Weights of a small text-conditioned image diffusion model.
Model: 5.07M parameters, 64-pixel images, text encoder width 192, text encoder layers 6, text encoder norm layernorm, norm layernorm, activation silu, patch size [8, 8], layers 8, width 160.
Training: cautious_adamw at rate 0.0012, batches of 64.
Data: trained on made-up ball-and-stick molecule models, 195000 training examples, 5.6 epochs.
Rows from block 5 of the denoiser, named by matrix and row number. Each number is 500 + 40 x the weight over its row's rms, rounded and kept within 0 to 999. All counts start at 0. Numbers have three digits each. After the name is the row's rms in percent of the matrix's.
# v: cross-attention value (model.blocks.5.cross_attn.v.weight, 160x192), inputs 144-191
v.0 084:488540551521525548573400510449556478453511445521466477474493482446489491532466522486526493462488493455469536551562558458469442437483514545549507
v.1 081:538543441445563453460514505479424484535529561468425449483476521509488552490506479480540499514546549470456475529486440490566555480439513443510455
v.2 109:470512462422532484500452489449487530530417489467490492424543483512510487527529540477518500426492535624556502469473565484442429523558542490472505
v.3 088:553457536539563576422546483493514462506554554500522436489450430440530482496428460511494491503471479591524414546553521519482414516532556506497475
v.4 089:516483482479512562529463538559500388446502538525489492534443537525431425451534496547506507529473540524471484455461525541520481540544431444448440
v.5 079:457497492456478538490459490518463518529437459512466517455536502524436547500534534470404498487474457431438436459467466439478481490541507539493529
v.6 080:523499519476490498468493562497515580498446462552517513508465504577444481432488487505497489464564579574481509546475568519453430528505562496451547
v.7 117:487517497421489523513491500460531492506441533483511485452534491443520479539514487511542504440550513607545500500512567502413440484599538449401429
v.8 082:556505465484453526470434486489471488558525508521452509454441482533498547584523488460497497464428449503510543546562435500504564500493473537489474
v.9 094:515444476482481483459504480513529528499585512536539528496485516516481491507457539484455503465501559391467473475530476481447494535437565479492559
v.10 079:519546463483557430532508485511560522515588454445494496449520510568455550492544440553525500570514530473441495528498525496547510490460515528491580
v.11 090:459424541471523554476560489548520512456486489532538539460523543464559521518471580501564503556570520543486507516542547463451470572537616466530535
v.12 103:496499545517458487520507470463560507550594464452495529532534540510492517512553497553525498477501510383500521488488449562568517425391440564562577
v.13 078:497560536465525435573538496507491512509555538505499508545472527503504545431440453495498490519509447409487454491487494510528504556502558499461411
v.14 094:497570527464509459525524563571552502530532419520508538460517487523485450544515456493481499500465473489484462442457529524500510436488450526481502
v.15 153:463481482521487463496520486518524551491558499492533467518491521521519504497465544525465500533499470361510529496462496565509540518386455540569532
v.16 172:536486477476553499453426521483436492527445504459496460441508460445478497530513517472532501459489495609509442520527526471458455546610560462471431
v.17 078:536507556526516447457517508436507473441535528490558534523479500456474492473527473504555510443506515516498456443536429548589503560452518503547527
v.18 092:464502492500508462532478552560511472520448501533529454463555546527541531554527455580437510571526517390503546531469462559503469478434415442470543
v.19 081:501559505471527550539491469513473475533423565458528484423476499512466422546544458511471493503548438585498495537548568493530456466518437509505504
v.20 104:448524456553462471514518537523475464442544475513519477488473473479489516464502489562439488544540504363417529457503442469501504504366442469576520
v.21 085:512451507562458513480532502460431565536512470511526499466518498501547558494484515397460498482512523566542446502500531544476534532507530524466478
v.22 085:536547524497494517431472480522455525550442498528478428532459515537500463484593464424551490464462480526442444469516516473534447513529520436537542
v.23 083:493450525537536546484423487509455489443536501501461495446438449466481502531494470519530508545432556512426428527495548483463468496574504520524438
v.24 111:469490505495468515461445497563506529476538442482463555468515459556486472436468444521410484510486528342455506443502514494503503441364462448546535
v.25 098:473491516535532472534583519522513557495528552513546424510527557545585540555522553495514504493492515590541439537509481457459499515572609470456498
v.26 097:482555549567466483550448537544485457434508491520493477488493463502469434509524509528431495478536465429482521460483540489503556445388469504471539
v.27 077:526438566452550486493401555446516497462444555429466480567560513522565473486454519507502495577468580463489513459547454536554444485495573516494531
v.28 090:515511517458497513531530527561475509489551433501546508457528491515418459536547503548544502418539566415457447452535473513541436429424493432535517
v.29 099:580540455526543554509441540463456577525522526522528542521487493467526455518530508438574498456531503591523497541525578473501434491580606475417463
v.30 094:485579505460485506454477497487425490448470497504473472433451455522457481524493529495526508503467461451421453400514485458573466533487473496476512
v.31 129:559489478415509492499466513469514476548478550530459517432506514473495489537446517488496504452513497638530466508547522447416482505619554489445456
v.32 106:442516488488495494544520527483460471496496474452530479488459566542501433446560439511508496491534506456513557520504478539506454461385369516532553
v.33 113:482446513474520480476471491511464478552508484503511461422503524500547492492518493401496501459525507633488466563479505439441499510584567449465424
v.34 091:597439537467568476457449461558505464451502472463523519468455481470523442525579532503510508537469471522478458466478519453539476507604533497448493
v.35 080:436534418492446510478437505525512542525552425506462484445434550536482490503522512468529499552502499534469450551503460542571556491470490570583521
v.36 085:498516538534471519538510525500552520444508510493496456490521457466504486529477454480418496520481448435529453465439451483572515441455377439459536
v.37 078:492532554501564469485552537542503422502560536565497438486458517493497484513481544484487499496557540553523528571497464536581529546490453430526515
v.38 076:495541551535510539526481449433488510463518483529448485452509544556519476525483493439426491562509567444497550509496497536555495572499566572560483
v.39 095:492481466486516482472516473534476494479531486527483544481441507529510454460498526510505492476538513390452469434499436495556496443372466536508515
v.40 081:525526505563459547470497530457529540522435561451524423542446470475536518470452507513419498493395491514544468480516412431444547463567537506526423
v.41 077:517465508457550471527470442512515545452505453538511486553529462512565447529522543506551488470518467484536451558539535540491476511439572424553551
v.42 082:532456487557521446545441574421457571481488431511496519540548493446586502494516445493488494481538496494537454562496555490456535516512520502579498
v.43 107:504499542524497441541515476553533518456522471491471469543450487585468517464480524500462500549492530457560474468511465512506480494400463489522555
v.44 081:448493466541535545455538541456536551479441476426550548438434537453432484500537448467477500494579515502514476489483450440450446485481571495525469
v.45 083:458570469462455476533517412502484474458529540490585481451455545518488522469468456542446498521512450565486505534473528454498441439545498503423540
v.46 135:528487501456555526495446516502472473527496544454515528455495520444450466491496460414548496470472498594489460468500522487463491513631516457455438
v.47 076:552436520500497559450496495511547510501504438517457560450569517421540543493446441475469505485501522466536498543510474411499566549570502562511520
v.48 076:551419428541492493552550493536552511547576495470484519486490465544459457438552538462456501485447523496498490470445568501582478496556521549501521
v.49 088:559479526517555533455519518526443545452431542530500569417470490472524549450556524533556506451574556531499499551440554474471454528552572503468440
v.50 093:485443472415484478502471553502539454550450490507518513508548537433505471476505477546554496500573499601494525476504469515530514508466540505511436
v.51 088:528458495549498453458567526555495427457565447528529535554503506541517476454529440506389492500430516449509447501448498517550526423475399486564485
v.52 083:493456539533463507499454440554494465544535443443495514425522492540499556538485519436496507570525549473455521509439448523524489521502414486461449
v.53 079:519480470475427513493460518565593530521490522472555538455477555562553538517568518493472502533538486426475461536563432446511466464444503437517459
v.54 134:473566468562454495498508457467482497463510489471497522511522519484476495455502456531474482526500513339434505457459486486553520476356382536580526
v.55 100:513512496512439413533510491478436422499520469484522452536527483531446413452491499491476487474512443459438535471483495526554454453400384501536520
v.56 102:453501451545470515544491501521451489471537518548501466478433556490464512437524511514480484513519449437469525485511479461560509511375414514560547
v.57 087:528469457480495473479414452520502498502457512441552486447551482514443555511465507563536491450549453444443563478452500462602475569416483458465453
v.58 100:457495537538492493561522454493485478469502446551461526533513504536524518472543502554447502527460477447481526516437498510510519475373492543477576
v.59 083:540498553494545526450481428515427517473519431486474446547452453526556534550486528427445506531531497542428510498440453445554521521537437495482556
v.60 098:524508563487433524506532532565551472477575511469490486567498472515512462507443556599443508537553493371488475498438473574504561483439517496553561
v.61 084:523553536490521512515465563517466482540523535463525543469445520504449571522454534547455499468497414489556523486476438458513516478438484500552469
v.62 092:468498508506503465520481524559515517455531488445530508501523482498561536550560469506465503539514532482491503452560442550520524518479441559518556
v.63 093:501510465539453470440473456550488470434526496508554574473454489528522475491466457503482502528475493502511564458445554460521453467507421537539507
v.64 088:469523436521458544434434499442495479489476510493521499514520557562546482540491430433485500483501487510518454449557514417521535567500536518439501
v.65 113:500558467505487478478472473498451468492518474502535516529486488531495456441480494494466487510491511423468532451521484544521518416404430436453430
v.66 114:461570523557471421507478509503513469506523433503492529484494453548499414466536462510480494529558513393435506513450514530543492526352423469515531
v.67 076:540459452493536458473475483470498502558422539537494468500528562433525425529459506531545493472562562507501452431479509543500438461475527459475450
v.68 134:448503500538451440505511487480520527535542508522535535549518547542473457486506522509461494567537501358473569496481497513581542432377443481543521
v.69 117:485533501415541491429536544448463485548518550450522528444488473438482455518487503479576504508548530630492492529479532448480524521579511503439413
v.70 088:450576447463501504566502497544581502473559437542489552522473458460462472462519550525444500534559454464523488519488426542514535489420517522493507
v.71 101:508579554509567471539460486482474436502481460435436476437512529460408412516519516540536495521468489550430462426554547479504412425535442514479513
v.72 168:527481505464542557484488491466483474517481500469473483432486495475472458534469467462537504480491491626487509491517534436441439501622555476405421
v.73 082:567542474497526514453524552522476489464504536465537570474566448517483430524459447528508502415512510574525460468501535471435432527599531464521432
v.74 115:534472478491537522455530511490530550553527553487443512497511517452510592556484542466553521470506526621576454572461475465433475554583600488472498
v.75 102:485441447493548580515438510551513489496413561528539435441514502499458479587465560509548502467505445586493530536482541478520502522569580498485415
v.76 107:500534504547432462546522477482531509509568481511545567552475470506444513466521506503442493472477536394485479508458475518476488447382436483589592
v.77 087:539501526482544438505456501471499537551539517545536475458466507444418436514530450496511489485486520420425556492540555554456482528457428470511564
v.78 152:444498506527516443532465494535516432474511432497489491545491482516439467478509500533447484477477503355490545453482450537582466450370422506525502
v.79 093:551554440480573496513571555528483523496463471532544522479442522541492447523497470484510510504537518553476510480460569519441449529573560481474519
v.80 197:485529487538444464549509516505510517478541496523537477527520497554515511458514504559488500562528474359487522490489483519542547470385414532528532
v.81 119:450546494516471457518523536521515521501592520483550518507529538493458517453472484597454503511559459378546531484489486589535527475379437470548518
v.82 098:451508502565505495527568485442472527484565478552460547567527499607495492454520475596439494527483435470515508501463485544576571427472492537536610
v.83 080:469421493549430424553488517511436497497473512495516562440438523450541526495467450516448493492526466518449519443504550539518462531544513547555436
v.84 087:467556493569447544443468434499539542460573508554536466455462539465521437512488452558465490460554499469483505526476556563560540478460398498534490
v.85 099:441552539578450470469552478516517512490538503527546537475505535552476473507547452556516499560483481402505484458470476553562482485432451493565482
v.86 107:453529462437514567444492465534541514497462542526517458443491439519459546508452463446518500528485527610511515523545507473453522540539588487434478
v.87 108:475502464528471416540480495538504436464470516524494504473506507518499496428550473584469489481517525394406523518490487518536517430392409472546533
v.88 079:523438563484489458438534434465486480460440573504519574533467501455432540511530521444601500441466504542555567482580494542523522576552476468470448
v.89 083:520497454545499489559546553544463451569554507467433442447436520548482458466456534477479490504470509565440485521567513551552479499535502450513474
v.90 092:561473548460485468501443540454466460530453533455461509451460527451527456511519466425509503526514485607541443460522524454430447522537520536452451
v.91 082:464458560564557547469554455524560515563529531441525512447461489456534438487522532480539497539572522538499512510547517531516542478472482443519553
v.92 081:487455466464536499558484464457486561500571472549447525517570567525540476473500556466499499444539493477463583483541518502563459436388517478513532
v.93 112:570529531436524504502453532451441489497444538455530467484506516533442482484509486473521494449484497608539494474516499440468526498556545449447521
v.94 085:456510574506476493536587507492562484533550431461531583545455475503487507520477550505469505468480514448552472464525558536534531437434532467551440
v.95 080:487463505436458456520554514534439540541501443511504508517484567520480495478481500536466499546514498569440566528466488463494483513458460448554462
v.96 111:525485519460511525496505507486489502500475542508454509444526514506472472472512490489542499450515497619510493459466524441518502507596574510451422
v.97 086:466582510545510488435508468545492519494519433480542464449513520496468465452451535543499495473519548454487542464467464549511437444405480522522562
v.98 078:531576498428482477443478548523442509487495559452481524472513520541467462476423499437482493473534515494425530442478530498494512417560544512475559
v.99 074:543453511553521477432521450573548460470466503550429519436539528476526496468490468560482503428567484511505526496510517487502511511520569423479548
v.100 098:454403529458533525463566542463510482494549479534487482536559494463486566465494556497575520460483501582594484556536529549440532565545627469497540
v.101 092:527474443434532529477465539461506490525439479440466505471487516488527529471484465526562500432543480613460502559500556496478508469507527543429443
v.102 096:543539562465482559512472451455525490526453498502516513431479514485444448540569543550468506453543524548495438500533540530469466532553535496476469
v.103 085:533497588489465505474505560552493550572510507461464498507544464451487454460508553545535496496515548530507504483532548534460479496526523494544547
v.104 083:502541435487555486533446434509550543541557533467494431550496545564520518481462466478500499471490438584466427567455560448486466484521514488460470
v.105 085:556519509494504455534460522462493445493535469544540483427467495500459461474516479441530503446560486484518439492546488439495473514533500465510462
v.106 087:524534547510469565544415520488442465499486557547435518492469531460512471499534509476531499477510509503513459544469552483429432547505562527459525
v.107 089:527453456502521519432456455547511480531528547442511443510515449416538457500492501432521504456489508484518419545498538484406434524532594427482498
v.108 131:482524516542472463547565508504535501526574471502505472557474497505527534501521510563461502540542512374541530497512514565527516483420431505524548
v.109 087:494442564465569533457398559485514546480424552440455452459505541487520556463539523516552501449499523508518527484446566468431499482565537547450518
v.110 088:504489539465518469474479519460546473541465522554539526470534523462447384448426470473436496485434491475488473457522523431481482487513486408473562
v.111 085:430506539472453525493550512567563499440525492562546541471542543492481465535512523527521500504533504438537508498502452576531509472488506511458448
v.112 091:513525448443472523492451535436406532486413544563440531440497508436558483499527485531544499501510443588449493464541521429499467469595468551492517
v.113 128:495560535540442446489510520545496462515554442543486479552546471567481531477495513552460502529562519391484566455450523559536549508396434481511552
v.114 082:519404468575546539543499480520455520518465464514441424537542535486489460468451514515508492567501493451544518448447494498463539571532515494519558
v.115 083:448539571462509563541472557448510539576506481496549454556532528585526429444464497531560502468527468521445495526453497479452492506453481490477535
v.116 123:553447491529525542530524502464526508554517526480503481520489543473538596560508575520506516507491513625565451542510491494473499531594618564546543
v.117 085:532496545462514462514466520496488546456409564476532542463485522474500516537529461458564496497465517516473456562486556458469505472558541499437435
v.118 089:477480511467543525512482561567484536532527530455549490469449460487569560526487576572440504475509486481536545521545477579576459505416486515491555
v.119 082:546412536457526594459522485478515480560475461467521426564454519469488555549505506440556511533476518514507502517505492532530504496606607463483533
v.120 112:471472484443546499501441438505473510481432551465445487495495427500459498486466501471470502526482482554473482552561528490419488499625546503486449
v.121 084:481497506568427488507527522475546541480605503486418488573556420504571498445532465485567500501434439495485525458479528477522558517404500518581462
v.122 083:567530491498541516555503450509544498549523541495522442470542456472432433558522474481519504494547520587503508441440568519499524470482518436491420
v.123 109:522522453504482443449460477442471495419453503494470500516514456493453384491501491544465479517487499458471507460523540445548485483485471485523488
v.124 190:534489511460558527461484462472478472520470530477499474453477491462510516533475482461552500452473532647501473522541512480469468538615549451418416
v.125 085:555461568492448554543497510501479499556585536463511533502446505541476446432496471481475497469488506483436551512558513564499496520438487462480565
v.126 097:483470508562508419499537500434520503447462477556494506485520543487473507460512432527475493508466446417512487514534503489499525437470477526510503
v.127 083:448468483478460481558465486499461502459501579458484431546478480519593522452520449477451497567494546521485503468521502540515464489531544502514481
v.128 099:472439476502477567448583541475530529536545526551508517505471551555488555535491557441532521494563502568613485487454552476461565492505507478436490
v.129 106:460510489539446455543514478469479525484520453486543528474493493459434504506500510489449498462543512404473546433527518459523441460412380515501509
v.130 095:508552519524527522510466486504456432509499494477531511525451467527411392453466523513524493476491502468441485455524519471574508488430451531469472
v.131 084:534525474469507534457521569480561469436497486544481525545516556566461488536587481577523498462495469432450446487439514458481541476511442553490553
v.132 084:535540532463509513519481519439540553544463522538545539455511534551469477530505520494566500440549530523518534514447532442477520502504544527470471
v.133 100:512446487485577490522550471448432477497533560555550455497503481474570489482561501417528501470424514562456423483496532501478480501621596472514441
v.134 133:494484489543496449505535544533562486497528489535515546506520496547527480465523542551477500505489498388470503523480438563548528495433441552526525
v.135 076:530586563456526499430459514453440562560462507484525458557486506495517449544451527535560492433490529499475534489434556573470460496445486480467571
v.136 089:466488527491494471548511444525537529537500432543462427500499503571472537560537480508410495446481521487508444524492465470454504529420443508574491
v.137 112:549439500510519531520551526531517575480508524518479496538480557487546524480500499469491517544528537601542485576547490519448450567632589508538511
v.138 078:469474555531471507545488425525498520566422445517482535500525435506523483504556484500511490471424552513527457502520447438503552421463515509454539
v.139 105:523495484504521489515501503445476478488526482533533522498497475483442491452507438481472479443443526375453511473482511495526513453344398483517490
v.140 142:454525522562483449570540525484525496468568492483522468580474499502531524454478466547450500516505459400493502494469510538574500488401480521559554
v.141 106:517496463467490452481480496540479463506502510452493462490455436565503463440533433522489471495516538450452501508526452461552527444382394530501528
v.142 131:523491478540511486491511521484548461492518482550489532532537550544533505456483497587463498517499516432474486478466449574548513458403451563554547
v.143 088:465571554513474497491573548553500524540582434569526530537459513573435434453545545552517506509524515451522477501491557541489478555432517516588587
v.144 083:552489546448554522513451488545446510546514478552549534492524556441539511474464458428492506460535505536400473434474553523463458524525565563525433
v.145 113:457552469501477459557518517495524532541580489455509502489507521480493477488508548519487508538488505383513538484501482582550547519442490553513536
v.146 096:551546538465478469542405433457439468482508531511461528466440538557410394428486485484515495477550557456478476441491538465546523505418441508509491
v.147 090:508546461479490518490511521491544477511474465491558535420474474449517462550409507483457508484456534508475514460520566510459452545588438481473462
v.148 094:498554533508526552530432442449424414447426457446483535446536515481544543499541438473492492534419478577485517544514453525471513496525507542533412
v.149 090:535450478428467450526474503541430480458445443493531501428470543460512533558481431460438498547532491602492435456540471531473481478546455463489462
v.150 100:510438461483518485507560507468501506580474498540550479535464541484532509568495500513539518492554448496556438577466544458397528519536641480521504
v.151 191:488531526546436448536538519514559512509546495523510510562483491502536499465530500565469502522524484367489518472470452557511532482383426555583543
v.152 081:518577486479560487455527466455494470540496537519477510554408511554546451523476480555444492412480478458553514489459506475492479481474529481494545
v.153 086:483467502522528552525512485480548489463511501471512447532541503490477588492456527428587500520484459589535471546499478513511475547578573473527428
v.154 106:457516520543527437493572533564561530445576428498538508483450501507526499473483451486451498541468531402487503510474471545551533457404438489495516
v.155 084:510490496531412433509482521529501555472509459452489524539543516512554532433473546480421503500517557437479464489457524509472455426408499435540542
v.156 096:499436518491478470522582530513516474473439464522462585478516503439508513465513525484574503546577505586514545492438552464475474484531439457550485
v.157 096:511458481524497524536546449467501531513495528518526556551457496486538531467476514534468503512464528414470548542524427526553513502366427558483488
v.158 102:480434526412505565500537533528521479550445576432531505440528531463477515492479515532543505435458493552541503531530551454464473501591526518448441
v.159 078:477515496525502508482536541499435525534538531487477547443470509444462502514530462539525499538473465462465492468465523525420498528506593432475475